From a checkpoint of a small image captioner: batches of 128.
Rows from block 2 of the text decoder of a small image captioner, named by matrix and row number. Rows with one number belong to one neuron. Each number is 500 + 50 x the weight over its row's rms, rounded and kept within 0 to 999. All counts start at 0. Numbers have three digits each.
After each neuron's rows are labels from the 100 texts, of 14976, where the neuron reaches its highest value: "tokens" is the input token at the peak. Only what is clearly more common there than usual is listed. The data: rosettes with rotational symmetry. In brackets: how many of the 100, against the usual share in percent.
# fc1: MLP up (decoder.blocks.2.mlp.fc1.weight, 1024x256), inputs 0-127
# fc2: MLP down (decoder.blocks.2.mlp.fc2.weight, 256x1024, transposed), outputs 0-127

fc1.597:523528441489490545637424517473518501551439460534436499546537564522583484565447591510492488508442468523513516568497454515484562465596410419561509411562411498485473493590489438567569509553533511536546515563479521502500512552516615613491477497584413527515408521536540494485509473480593470519469535542525535545470512483451425547448462503522558506502569446515453547460624510516483560438553
fc2.597:562487571480481438412498493546433521470540499482460520481456470487472525468583460448460461399477466587484449503492546508596471446494533486514563487526489501458484530484449508512468507554537532455409550402396465493494497424531480486506521427505478528610577542490595436559542492427425477554562417476459508491474508459536530492469533474471509495515525589435498475390441477479544510528515
tokens: "warm" (39 vs 1.3); "cool" (23 vs 1.3); "dark" (12 vs 1.3); "pastel" (10 vs 1.3)

fc1.490:511494462502512380483495432429447423627602563545487407491518494495568463571492491493514549516530549526501451473506498468438604465544507410507391402413494495487612460553505574462466529518497506502490531554469477511479534603535546530582455524522542488613514429453473523511569475561596508530479484525545587580527507329506445508375501493479493538541482494469414434551566460545567503478433
fc2.490:536600521504484541477526475480595505483468572416515526504420494469523420535509510476483456570478543505552454565403440556453468501441547490525510471541391501489433459457466531453423413592483594483575520454435510482483576569472439545565506507493525488473529490462455479516454438521498498534515521424582515483540522499578459563513505478406615475465512518502430616377466596565484511451510
tokens: "-" (100 vs 9.1)

fc1.663:527433479360473506551469553425462442569522393490445440576581511461518499576467547454541539486553527518456462558527499508493490461525499409526457544520500490478572446543421503479548472510529491532496549483463492511518562529599522539506589497566478556554490496553502474401530525523528504465564506493556572611447553414491484541461530497470525471451524462477458463521440493546478517541510
fc2.663:498503440544528498542443589517495536372404594504522550461472545431473539503496538560501440625507609406562478514493406461538428545479485508504448468467478532482516537513537419561488491505498490478563552517522505537513484486556516448436518508463442454436459495588512504495463421633533445488507526515476484486553400491472462546534454497489502457559530478544521535491446578417421532509568
tokens: "warm" (27 vs 1.3); "vivid" (20 vs 1.3); "pastel" (13 vs 1.3); "earthy" (11 vs 1.3)

fc1.288:523511487408455464493544410427471502512465467529515452540465450493498502528502469421535508470567471563407526434500535573443522486442531482464513504415522455472558517510480534393546475522484498604413575496440419499530592555518483506562440507510395524508486499442506579476614493620535504508507525565485602557505517465505558505570602600493545548483452504508482455539599494629506544540481
fc2.288:523504520536503448439512432501481469449442508428429550479505429452524529495516483493496498486447536538530464534476509508455467523372528572544498504551542470438513573494489488511477487501519395452503514495517430443513469483568479431437631472475596544543515501408689439528525504591422506522501508515521472503496412539604437465482517413405544534539500585437475477413429581457550516528476
tokens: "pinwheel" (54 vs 4.5); "mirrored" (46 vs 4.6)

fc1.116:537493492444474561445456459518485503560453458463495485506565546492441511572440535445501419470469419507499471540534470512504459498544579396563548522620469491519436478563418555483527591554453528476510535530466453584530537478457509540492397601539489447525584490491489497522472550588492515503432499530430486462459479501501560534551480562463531560443560490437602485575455517579517452535529
fc2.116:487480509500533528529443444530523613501496507484561515449480506341423465599519437492490463520532359453541467481435493520550412569380578489576462523535526465375521498513431558551520533517399531471496489474480430485524486456573546530401455553505518518461521453526493494567491457648460522482489538446525481498507464475489489472548645476475592407581554541485394513557510558441397524525534
tokens: "vivid" (29 vs 1.3); "grey" (21 vs 1.3); "pastel" (17 vs 1.3); "earthy" (16 vs 1.3)

fc1.503:482540466419479453542524649487541591496539584483513456555401473456460456544536511446489457462488510516536508502519475565502527496531462512619496490543507494521435511481475432504504525488561489440540563467382523545534490594591580486509506479454455404556482509562497445597450442533572527457499505459491494524515487371474575348462443512490495475612505517456477519510489517460478512398552
fc2.503:461551536549535425457407484542508435469424547519588517537501549480477473475483489518407534497408526480573451582424470437599407571531504490462539486553439489528499499439459530510517379544481490568525484485511498475497501527427511537494553563423514537471524539392485538411485517637355464503459597441553425481530508506517571524565534522457529571535509480527461538480483473597470479557512
tokens: "four" (17 vs 1.1); "eight" (8 vs 1.1)

fc1.251:524515494510541520533479559506616522392417503490516410520458522474422478479503532511578462526491530509441411462523463510416461444525467480432465508526463474478426479558511429521507569479478522550495481537419512444450485454458356503455448530503565593516492436540562552458432561431482505452473542541557431523505493566520502524539544443525512478528556433485636466477480518542450560509387
fc2.251:507496522493494513472531482487443491528508501497498511493478485502493519503509473481492499498535480517520491484508505490424515485489499498489499516499530510489354497499473514516508484484498488509482513478514503515508509521492509496529484495473582474490515537515908494505239518513514482537473486502512452458471510487513505500523474523419512497506441507505495538492502487479494486493517
tokens: "fold" (100 vs 9.1)

fc1.747:494508466440494592494562486496502434516504543472495481547535432477470470551464481514467473515530504489578521587500519579475595521490460508493483454683525473485530356582448514506549532483546537613523463453490468530515529540495486514553497526430480377380549451457455510594536505525487492434475485498506558606396512442461485490540497541506493540546520475477401519515468499513515521493615
fc2.747:494555391525449486505410498487556493443420576415473480580514523473514512547458455579502467610503519517585437537465474541464526510399426448519500447553556507476506507452475507444526452478554548567613549461519473562520538525473525593551606527451532430495557469462520509573499543538496412396423578520448515548468462474485563464556502453327488539569499466513492528520584473446536528445555
tokens: "mirrored" (57 vs 4.6); "pinwheel" (43 vs 4.5)

fc1.514:533413446386487479560536459502515508572504489466344491488438463442523538519478550483488407517453575525538440582611504515449499453430468507445501526487539524500516432481504527538574442515526589505572480514482542504405544518461527495468511503467476514440416508462462514568448442491550580587549491537476540588388550570403459511429445513466472561503444389434539541621446465438569558412548
fc2.514:542461532457618533497531552534436443552567512574453461471459498502556417446579434449497418447489516488470587499546503444512597484447429542467440554485500575541528473499492518564494525472577447510527444468530632464569520520558541479502527454473439514404475464475501536479542537517461503533365469419536457487565479501534456488477501507526551536579471591494488566552471428449487466477634
tokens: "an" (75 vs 1.1); "a" (23 vs 8)

fc1.250:477486410439559578459501548466458528495524495489487392598519537448510433497443505493580503498502556490470489511559523569479596470486418472448459527460552491504589415421517475528496565439566534557475533502468493507518437489507491513619473466484415463502571461490444575463525523451557515488529528580451518587497520406463500505541502557535402521483402468513520550577569400541548507489499
fc2.250:560530540564439496564524483495523521515532539518507522416463467526459525501526547543522398530589542554591494434447542510547462397505544536583517429492480519479496463483589529489547532460441538470448467434604507565451427488521480417426471454467530452436483563558496483524503453460504546500539400444497579430592495493443551528559476495425507397626597561553472523507425600501452445494576
tokens: "a" (58 vs 8); "mirrored" (24 vs 4.6); "pinwheel" (17 vs 4.5)

fc1.730:504551411462524435558504470469492507476536489563571478603444488487596485505441551507551541518517539512496493551554489504499551493516413508479488432542500552528530509553547411492509476481580517506553537533500515524497472639459606506647550437461512517484500499480508450504527439543601476416478531531556444541465528446510533395464483504488536583444438418423521503473623357520509530476457
fc2.730:562497509467478457442586436440557494491444510470434474478509419515399541495486485504508465539564552545547514478484533593533532447364543552500481525452533412473534538542504507467414443498507514570467450458509440525489533497417450477551510578440534569541458547455459461425542558487457567492466481451560552520474455519511483557500442432450521510443450517522494521454483535528497552568498
tokens: "mirrored" (64 vs 4.6); "pinwheel" (34 vs 4.5)

fc1.606:483528483478427481528493520457584434537567478502542405557473545497559439506516481444567554473504472523469486492562496479516559464545480405520476379531558514467621514566527528430539569477455490494500555443488597616501506635521508527499467535488479455481521489513482562485554490567585496518415514512509463549551593452446585424458526541400476484482477444498493536567601481597482523532518
fc2.606:516472531531505599444477491589571492504449547524452480456576517465575495467420507538410513522470467480557512479465523555556519466442505489583448464525460407483496430498422499573477518486478588485427374522487558420509439391494540533532601471530475463464505496459484453423546577397479456502485519454502534509458453576499396584595529456457490484532497515521463575491496496484479429536568
tokens: "pinwheel" (34 vs 4.5); "mirrored" (32 vs 4.6); "a" (26 vs 8)

fc1.643:456517441413457594539501499549571513473443464441487415460465503487492569555479455545484516536459400484490537469492524689516503508404454531461499561530525460505460476496500485398430486543564500459486447461492519566484469442437533521571470469560435499431545519647466506487401475461476590505467553580491490580497415555457559511647496520503481404503469522535557583514582497466434494487562
fc2.643:471505501490539478517586567435463494446533570484638549534403470512470409438607546472521487606529641440615539530515506402407454580510511589464510488520482535544488546528510464513536390468437505476565547470508540496547576531472482456504517475498564579514529461482481553546555478555477477494460472457555461470502542468555437527436479473611587575472529461519528468451403451571481538478444
tokens: "a" (57 vs 8); "three" (15 vs 1.1); "four" (14 vs 1.1)

fc1.257:509499512428534484538453393425441497536595484492542474550534540415488498630515534475510401529518531492518479499473476476424545479575533447508499527577431484477576495467423530457512505575450487481535480517560475456530621545559477537509449487572544569493486465488537458463541473607460586461485529461589548521483462445493465555448531464451558493458598445508499449494543500529486506584427
fc2.257:457481436454529535574504491551492488386428509554596452541488493529528548454491597604424551509481574470491510604544434491490455529505473539481404496496521567416447545474529418542506385466552442621478552595510459439486493491443506456462540466456510513468453492532552419419464476570439454472522556612529442561515438489514449472552587520489491510487450487510436471479538503485525534492531
tokens: "<end>" (78 vs 9.1)

fc1.765:488360506554546418440519526469427525542480476478470492512574493479516531513495476502562571499515527487517492452560567467493512490568530510478452546443586499502530523498482513500492555431401531435499442492529460508549586509519453470581469503482493489498476446512410539555574525387466525467550498644439477484428450383460432554492512548539475599519451432511460492532548429464559485546471
fc2.765:514560531557463491527485457533462485499594516554564504473426503485490549467554501589493513463483457571511463489395508456571499556509442520495496519519471484553498497381506548524485530584537557523446487429549465506406352487566522492437437430502458364513536554523506465555418438477479431500513520520442540411539478504445528465550458510527443370597580506522405528558513553535507505438603
tokens: "a" (89 vs 8)

fc1.689:528506461479431483498536463421532528556561532584432434499523456487574496481437540497587511502554528537428489410559503489501488504482514496515470429523531505503504504467501508403467569537475525576483517561575540494549478527493525441649490485518499510512522477466487504391604515565631530457458504573480490519512471543549454581528484434472527591467492499468485459541561485590553419579539
fc2.689:479479516554484494418518453478602543466489587412541561475580467468490538539519487472480511598436555477639408522464491507511467509438561507431488428518514510543584512556539571496558447521461502418476461412427440552528547391459399494449615613488561527525547473534521554581590485520416476528512478494513540513441447527459409504472511454542483475497573511499546558430478581460543541522483
tokens: "pinwheel" (46 vs 4.5); "mirrored" (28 vs 4.6); "an" (19 vs 1.1)

fc1.405:557466475426505493507502422466483512532519495467423345483485487464525475614443506417496551512522465498528497536545507616510549461495554476503433517526510505475532408631417525498563532501503519440515501501422473515443527499495501507487483533490434487594484454548462497548532528444522691550474487484496514548498508419468528507475526531467511459458453439440481516619581456490457442442486
fc2.405:470485489527526524512455463453538510375508548387444495560542485382498492577506517537574408538506559516530456570543476602478535445410492453515520438547464519511550437493521457560670485467526576509551554477484457514478466559589511513481503520462539521545492510528484420480544494514516508378477530451456566614509472444522504470541548470452481521571519527486524473469511516527528495503567
tokens: "colours" (100 vs 9.1)

fc1.334:482414473460587607518459509467508528596490410499496481504541558477597379588499541506520504472477446503462514613480470586486479523541395426497501455608417521489553419533438572587600480529548537442518503466463407487632487507528472593452431509551402490479528472545527573517558479458536408500461533471547559544485466503498490530397495533485555505498536518481464567503583489527467533472606
fc2.334:551466514556447499541466447509488524446525450441485542496502466448464556484554483444437510513610457491451517448527548487605363418380490493556510482425529443453521543494480438539496453498478530473418535458517453490454520468533500519467465452573510545565544561447514391543545517464498456547559464449461509425521567503503530403502543486490568393574461506464447417480507440388399521495505
tokens: "vivid" (27 vs 1.3); "dark" (27 vs 1.3); "pastel" (24 vs 1.3); "grey" (11 vs 1.3)

fc1.314:458562489419487527495434535497420402511524530492485425598520596487382461515510472445512451449446413494418519480482491658468558514503487415509537566546515457495541516494454492488502551532571498559443486511373469513567622564556513569535516520525456414451544468451500555579543483602453546486486521616517477527443475406487468437531504532523476624547500519491455519502552522505545520487520
fc2.314:525673585522386439434497592499528470456433532492460558545499572525426516448411566511470495548601548531464430458424465454493514524486557485607546494491450456467448523464524505403371483524483494542472404428659485469522556448445501520558544408478543554429539561426511511434539614516495481442548595470492539450490540508514526500551458430430487522517545589506497495467435517514538490536537
tokens: "pinwheel" (67 vs 4.5); "mirrored" (33 vs 4.6)

fc1.135:517497489503454450501547592491634539456477541469442458558484436476495581451457543487483433501485572510587480515565552551523502449533566525496474489592623501480472464580467507462514478449426526534543449494514576483446556616521495458489558475431522482498480499414463443487519502498505534443501467540474445446496517526424459467560518484452444582579511396475466471573479539470511560431514
fc2.135:535567607516461498608572562488440565428455446575479499535465399472521548495546373497451451462473453598442503525556547451513485520578504586426580522556541538550451487477490556454532445462486487538567529486437525496493519506495480414448452491428522641475459543496488566553502507484459505490512467507533491477478534439452524446606541509425458507500483574499544527568488524530494569488475
tokens: "pinwheel" (51 vs 4.5); "mirrored" (49 vs 4.6)

fc1.66:533480475458570462468535403464532571613543542541495403497469453464589478637474475485465465532516458518479492458533514619476590464484520469443456446494480528503551382529472535519482519492499503519540496527436482557467486551503467510540432524445543460592483421480437520547529458535620574484479486534528538553548488477464541501439527515482509521606463484498428516611663461478512503469528
fc2.66:520476489509613470450556472483578596501494531498521495538495449417548481472520549510535462546507559476533553544486487475467604444516495502523489481515411487487497524473501410555552533510507583504576433519474488489565543506549436534557551521506542542499486491428472503416574481482512471448459474418560484534522486503573414570466483377408585608490505423490518497399518471503547460519522
tokens: "-" (100 vs 9.1)

fc1.243:502568459424490582537500465492542455462577476552501397545504485478525490529479523460540511505512458520470503570483448595473543501468428435450440569573460549489532418500506501453459408526573493495578598551450503528488406490532566565503462455587463529527547499486499451477490514564491530556493543477536512585443513535545535513499588455523499435452516548450569476537518496514488497401438
fc2.243:419391525502526533438481448498418415470458481466511519416472560551541485430541419529500476509502500457520574568537470476548534544518537470489487479487502516497498518527634505539518507455564476509518433491590459530581461470513440493414503465518447432333442469447514524460624505519436486535555451461535491469591437592455503574471449466518544526516596527592422599487515580499551560517546
tokens: "a" (42 vs 8)

fc1.518:536491461434486464491497473442484477589466460530422459570531486466628494579449537495506534525574488525459522513528494405430584484551496417496434515577506469489513451502432460488472524486449496537609514580522524499527589584525604553551414457545524551475469454485476446401515482517599489435525504454617561492463472395505469546458514479482534560457525386466504447517476486550549498496484
fc2.518:477489471590562408488414560543516500454384511390435465443447583467438512516504569520636423542445547426566527515520428484559408505437462488527502411522494543481485487523518579560557556495431587503553568457491479533516418423542469506393498551438451452500471499588422495543461476536510450484466506625463446505557431567493483553521489476460432513551556501528494544459451568452445484515547
tokens: "warm" (50 vs 1.3); "earthy" (20 vs 1.3); "vivid" (9 vs 1.3); "cool" (8 vs 1.3)

fc1.474:547487448408538482565544433419448513489540500480447442456450416501483488543603521468544470512475502582348522455607553489463608421447592542506443435475556493474578517515495524466538503487437480473437622505518469565475566516483431457518461482472454529562459396572444583518546491526462616575517479456434530511555516508515535484452497563442422489462465566523515496575516535499504465642491
fc2.474:577482497536561562560512459459526567524516458439570533382468454512443520461561510462558527511527488473526505533477536453500421515534536529577548503516485497455442534480496532616550521451459518457463514467484459474402539515424479520471514498402492414489508546531491463586402469459543516563526411490454483417550557418515505497465490532411579400448387493446407455459512584462449453464481
tokens: "four" (27 vs 1.1); "-" (24 vs 9.1); "six" (15 vs 1.2); "five" (14 vs 1.1)

fc1.760:481532465458524439492458463547465495513609472545445413558509551430538450498515486536521553517495519461439499458520484580454497473408401505500458602461503515477498538403510491450461505464538513500545444598482500529558426494554580530567505463534549458517560424479468428558507463588545512467551592512534490536561533527531516423371478459516451569511461472535553480635600396425526539413394
fc2.760:431450445505536541418477533554460497487448506527475435425551528599493467521491435531517423408503500477529554497496437509504547572509428478414501519500546486453527470580479544556577548455597457538476415495476475500566477519492462471441508554460426436411442514445449621495574553576400445509444430505467449553478411505472446487526442551463469512511534546433544561551513482556617572490520
tokens: "a" (100 vs 8)

fc1.291:544414526398453442421504473400481508554640482476544458573520509519473498506485554442461437478594557526506496479540487522426628444513610455483416501471510491481601445503438485458577507497532504537463464515458456434530515516551414487563519484490543545571505427404466431421595514569457569525485530495538484547442524435523452463444556537541470533462583512444552409526473461517540401582526
fc2.291:519473435483501521558548598550484456469485610506424517459367486487560516479489584551448406548484549521527568515531449402550442521497525556466504430579608569512450506441573471495458433467497497465582581468566590514496503509505513457444431404495400504438566514551504540519458496544508520494452474575419407511530359552498537597632450528474502494619495555481488561505427499485516485433658
tokens: "rosette" (89 vs 9.1); "an" (10 vs 1.1)

fc1.693:528433438369446523547520434398513436516531453491508465509599466461458458539475545401529521521533549513450477563579550560439512442444544453493454568455524512481627471566466573460577444521481510473486475504430450517475568493514461499509528509490502555423466455527515506490559473500482561546595495390561628609468562496477478408430493557489500510371508503418515486555452515489497495515504
fc2.693:497518487500532449489407530580451364374413547500496595535501536446511583412502625543429414561445554480502514564606454448548485567456468474500510531525507544528530547481480460495539426508563516519559465539529588498480583483513540468463583369461447526384477529477513372501530441522433419507570519473523524524508444550451529500555493433424457554503521495488496477442404510398523505508549
tokens: "an" (100 vs 1.1)

fc1.371:497559423433519509551457584460486503590550544479512446587490585431523410561521564488501523522473499482472454486549466571412516479550468495553537511593467551498463490458472460491456560520526510448489487609458499537565475575571503491594450462496501418512567376578469462556471502557603638448432550501486491534506409462492524416458408486499478544591522503486544520583538447521441427469552
fc2.371:478512421504507485514436604492516489549456512536510529527520557517503486498509504503481502485489525461521507524421481453434451534545487477501510451509492492522418527515508508509450449549567445524532425480542506509562517548528497465502489479503526496414465556428622503497319479531555479486468537487516392448485478556498535421514485544452479481535516518432508505472448515520515519478538
tokens: "fold" (71 vs 9.1); "three" (11 vs 1.1); "five" (8 vs 1.1); "four" (7 vs 1.1)

fc1.676:529505390391458452535520501496506515502550456509485427569476453486580513549460576496569517505523543530434498506620524494534556465447547511482506419551539537501548540537485485459481526498586498523508538509499528556474495630452558493642571466456474471537521489528461471432560466539550526428504516581472428540518559496519526458431461575526451543377479458444528539500609445581482486563536
fc2.676:602509597443490500457600503500579533549449476582465532463509417550467564479522489496472514489504468531505551502482529564447554423420553555474458577458520470531438523515519504482454524525540526544434472537506492461442470447492447498509507537445541580589463504439517489419512533486513542527446469552475545563395506564503424612420465398467516579445455492526482512471425526570513520511505
tokens: "pinwheel" (41 vs 4.5); "mirrored" (27 vs 4.6); "a" (17 vs 8); "an" (13 vs 1.1)

fc1.199:512505487460507551475501516493504597596566514511564488555486542470466426590467493449553422482436462513480501452558501493485512470514511459459559480583553535491613428476487574461498577508424518512479473500459441615579475503494473474512391528505531482479558452530409574488527456525482543396356499489510488502497451508501581414581508605490454471511565499432632482677473480603467459502536
fc2.199:474451506458483497446446368508480432562478490462526489505555546424509499527375517599450534445497487444554404526490394513552489488385567482570495472459457397466519487429473536519446509561475563538413424470548410465505477489529495542518538543494617493525504507480458452405457473608465455443486564482507500486522436598466397511454532440491577451496581473418531549447521513483475541616496
tokens: "<end>" (75 vs 9.1); "a" (21 vs 8)

fc1.153:495512397427528453541444542508436487412503576507498462523502535445498517595453527505465407536502635498535510515502477610484460466466466441543447602449517497476578476482488460453536436517551506434519481531517484408486581494503547512499518477594401548379484521568463440465501474483428557406564537427518599539490434474477496466580487516480497486535498499495544513598470434474544446410500
fc2.153:469425495566535510554505428514479477524588501473525527461602469495584556502454505623451543578590515423567516439568539445482497539466497471391439477490487570499675506453516503543537436456429500488511518551530512511415523541480490518547444494480549425563537492571443477512578562517498474509382498488388539473461432553488439586481509536506525444518447459490628454551530405509477427568519
tokens: "rosette" (98 vs 9.1)

fc1.324:487550491452417451528517500467573529504445503492476438533468490491493512591507493446492516536444404526432530521536509557538534470504535465476518499498536481506463561494511509385522481488463486487566605503429520597451451591438468531512430573480427483550419429475432568551451476489616605561523534571381455517494579481446599490495484605486427563474453457547485552553546528554493519496467
fc2.324:469533438511537563637435478531427436439397559436425474478520529445562443440502558569540503518416557519487462564512500404549427526452439528520546472587469547493446512425501518512443432478429472539550579515570515531450482426451551509470498477390437448483513459512453556515446536524540476507508522618404469497560433484515510638552454484386475473499482558503479553543435561495498500567502
tokens: "four" (35 vs 1.1); "three" (25 vs 1.1); "five" (12 vs 1.1); "six" (11 vs 1.2)

fc1.204:551489501516518527590503480468618512430438492468526415462468496457436502506474549507577489545475509510427444416561465524421478442502504485450441445503489462483446476604494463543484536490455518553470523544453508486411482479425368504467407510506563594513466457600549527415424555416541509525470532542531447517497442570486521546514510478531527411541523386472641419484513529536392534531408
fc2.204:504494524503479512482521484494423475525516496509504513487471473496494540499519453486474517498544480490506494478482507467428513498492510491489498546508509502480339507490469515523501485499493488515475508482519503492482514510493508504521486482483578470483532554514903449502244525511515480530497474494505487449468508484514505520524486521420531468500448507496478511474484505503472489496512
tokens: "fold" (95 vs 9.1)

fc1.101:535496497445507494503514494439517536567485434506517437558464514476547438597451518436534474484513440548437473560552495464479551480549594414474466471551538499469532425514501519452642565457457504560537588530471466559519496555538503529437413574510520542504492459488458544392504507551564527431442509454551512546514545463488577468508585570463506485448512472506538467561479492669548457529482
fc2.101:511481466564582482484509485546467508451463546358483529448388530413478482513543649508505382566524583440597492545519486440521423524369477589502496484506538508497512503471494486589603429449472549489547555417520508514469467447473520501402503495401456476470552456564460454562475466517463471511476491487462481576585482529478553458502527476432498484565444517561464481424418536457438415470545
tokens: "warm" (47 vs 1.3); "vivid" (21 vs 1.3); "earthy" (11 vs 1.3); "pastel" (8 vs 1.3)

fc1.495:547511553385505558515524440441437465618589474563492476488524463485508496556466496450374469493541393534406499543514467547464617483503595462432515575493477526475500451533427551485532488522562489587495487612451473524501553486510452492492407477497403507427489435457507485410594533604511516585517525460493543532492466527476498529469483594456590528472521534486538469571418518524515471540572
fc2.495:512518406585425429492435408538517459393434542394567510457439499420417524494547556489517456504427607503643450606444502458453404543435514570517582550545483552498465606471511408514558399500557502471424494483498494479449443539489519428459530505479556475428433505472515400492460494523420457500538477534549452464536431548465467402527440512458522482528503443437494447430468493449513507483488
tokens: "vivid" (35 vs 1.3); "grey" (26 vs 1.3); "pastel" (7 vs 1.3); "warm" (7 vs 1.3)

fc1.273:495512557520517602412457431469544457579577506424498434512518544478471415526553499401485559425472444520459519557479473561514651484511533431547483447526478447494554503530438479586583562499546494511467439436423484479502508536576366580518544599480456401543493478397523566474515486475441493623389548514512506538507566451522429462442554591492489516429533550470451554470580545524474402573532
fc2.273:479552558491422507467541540527501496495528522522429485507524490527469518542459496484387458534538522517510498505504446564510560492524576500558452503479437476491454408565415528383437612523519549498543413478592469427501480493490480486490578410593451526472513464446487446493562602462434621475556550446493510463414543510545549501559436447578428462510563588494480523511504478490508501536521
tokens: "colours" (90 vs 9.1)

fc1.286:547413549478511421484517553490407574547585473453397495424476473490507484533543499483505460514555482538496520480564529507399553464461484544442408627498482518522479504470500550529490477484472502390521563483500523503502453433509483482511414509474453528590492447531404566604521519485427626555505484522434510539496476468508493494399476565500491554519501564507640503588430387431526460449530
fc2.286:522497526518531495431552514543474427427376469415437529535438488485488570481513520533517395466424431540483447512521474482531449514482533516441527467585562449472418521445443512524472559466541508602444513486534463499463530515406452518445468488423512508515456481488520487477424560479412468447559469565453410412521511629430657552481527504422413506536437448502472549533496534540578604558479
tokens: "a" (75 vs 8); "rosette" (23 vs 9.1)

fc1.398:541459482506517538567467501524625555440443510457501413501497505441455416570494566544598462516514526489411438512476436510383441459460533500493432504578425483476406533531456490527490598554469487546543530557483491437442503461483396502455423521467589560533436391558589538471411516542442505428479554542525420500505488510574474527477568477490517464510616475418565433450461556583454513552431
fc2.398:515489532498504500482505482493465503519489498500493509501493483503489519508501490488493486495529478526513485494512503500390490479499510488491504514497494512475334498493469508522492495491497489515491513484510498461491511518491502512521487503471610483512490519510879493497227512506505486513500502526509432439473522494514506513508503512412513497512445500473519517462509490483518486502496
tokens: "fold" (100 vs 9.1)

fc1.235:518522536460566534496496432424468453476532485523479451510445501477478471540556498423525487467453432599454440486520487480462475443513644474458476449476499479496620440547482540480533546533518516437445592440484420524482594574601445499446427519499473572585511486569458573476564501616436524577486492435576544553501474489457526496467518528502504465454540568517500526533453558583534519574448
fc2.235:490479461473529613592512481483483575506476480542502458549617517509516481486403598542468472467455553495522468555503496533498402407523479514527508477457523515443472463466507576533515419493471531589489438526532437503514540495467497463474533509487502532485485511491465528502461444543459554462529477507501524457537534499432480513547544545345462480439540463464465542550558503523508508469479
tokens: "<end>" (81 vs 9.1)

fc1.521:451521433399520489507390459493457492495557577461487462577487629432482458572442508478508477494409454458507507469563469574532504456557476348597585443515470483507528466477478452522530603537514549434457493536431472520536515541449500639570484544602479440503555501558495450520491475439519584464493541493497533552466423433458551504526444534464499503504466420455493486501620377557519426465484
fc2.521:424537494493495515528417430500452458402440498449461470590581560409559520531464515574512562496470538508529440601523406555483527475446528470487470513517411447396498499496408485462470470510526556510521521482474415374493518487541486542478605477527484507535466450502528488476515509498439478490601616538516481447483503506495342522495521427551430512459522503475509551438572532463512558596432
tokens: "<end>" (100 vs 9.1)

fc1.509:486481458455520419439476492581443515633521534464425384541512508360552421565482463507505518518455516484556450516492583574476478503407490525493467550458563509514540496455416586443532524571476559501504454482445486534566525513577571506518585530498525417550548443473403555608530433641510527456496457450513555619483558478455445406434495530435427613580507495504454550654485424515561549438524
fc2.509:470453439520477529443477512583474425556506479483413496420520572611575415489527557507504599424497514524558512513527381465425474468488544483478484493467454493442452469550513489462535579429559462467467455552538513425557509558536455510523548491477507445455468551493470458468530534598469484521439532547540471593495417519513398473437415495486492505400511549419506533535517494568535510463458
tokens: "a" (100 vs 8)

fc1.381:526420495413500444534587438485514487548492523456500447447472388502555608493487495509426530532517514531526498470615535555462505482472566550448439442493550495486500461507462522493480501461486515501490521549470555520351531612486501432521533519414508422655482392544421421546446483484578618574498517604399453524485490582420502518468475515476499501561403375464571493642525471446469538528518
fc2.381:530506477525468614521428528558549505468501598503460457458590508442540512549491562524528558551490464537430519489479502467506480540470517414584531535559404476479439461489375463496422553563380482488613578536535540390461491377514592535456493490545473500475487438601482458455456570443517505502536519466467507492509440452553466568584455383418504396515531589511476474511488584473472411448534
tokens: "four" (31 vs 1.1); "three" (26 vs 1.1); "six" (13 vs 1.2); "five" (12 vs 1.1)

fc1.369:509540468435472505498485469482483406456477520541537365538470493498428478541516512448456529491506523526540485593537517525510570460490613457584457531548504508492487466528471536492502493482547546469476645531494441477460416583493583541561534526492530486586517480459408476409472565616465544486483505496500517609440582444579519412485503524510489529459424577470417476586482450566485431510447
fc2.369:475454524535542483469586469449515553449498490489528500537522474511529506381498489547503559523562548469435506458560504512489525454516464572388471470518524520510477484506498445490515438439504551525556442443465509506505521487415451460575516445482517536527522440482509506582602502474500432508563481506522542443465586461438492473497572541390467571428501399554465504480590476402472595573479
tokens: "pinwheel" (47 vs 4.5); "mirrored" (46 vs 4.6)

fc1.652:541468495382499595572556517481568528591586402529488408534494468514496505575482569456533477472463407533454509455567485607498550472521521473535465467543531499496539488610502496542572604482533514450457476476478450593500543539459495479498451504493466481520528480622484510493500461436550569516370491527507521525464523539480532532458524490409545462475460478456591554536536475513483493529579
fc2.652:531448495599496421545567535494520509548552525475595610436446508469430542475528566444578487562512640396580503451481434407491488479522509533455408471518496543481528570517588502549521426498388493450492481403527543532512583485479495437406468510498475501414524502620522498572546459450470444514451489538473516454521453534424441473496508523446611486590507438515519401527461531492454556399580
tokens: "colours" (100 vs 9.1)

fc1.10:498468549460508462482478600470465482544515389533514489544514529443602484507445522504526574550587468480435564453527513473500576517484548479500381493553542395486558484525462514487509517503413508556588520547584586463525535467559480525473497479537531641467493533495503467398548504530550520464464516485590534559479489439495505539515597477502524466450566442542442462508525493586487505568519
fc2.10:441502522474584475474492507525516441547418541471545505510483542470466498504466440514459520562419569367572503518493502486550545556522474553426464455532527544530497505546501490559545431484528500541518399467460515571523591557397507475566578569427488475451519448468476584517518498593485511569458484498541519549501478523395486483535461587483561601492444427563581601537462509494485514467555
tokens: "colours" (81 vs 9.1)

fc1.39:511522493436476504494515503508379389491483512476459412545498523491304512535487516451543446501494496468535427527555541533467552520481519453492503505600558488484500376596464528470521556487475538592477522478464432528506560529455540512513500539432519468502566468484472511569547543542497503460473460583490549551381536427475500498558523504489493558580491473504493498626435471537512511473529
fc2.39:568564515522366448468521464484522465421454547492466501531512486483443593478475469523523462555499513549505462514560520488465550449461517471506548483557600488494502492485494576443495483480480588572564536480532487545487525551424560513528506534384543504502556482454496414494533500504483437432452514521454503519456537480521510423537523478316410548533526467500506463549502516523528545500519
tokens: "mirrored" (72 vs 4.6); "pinwheel" (28 vs 4.5)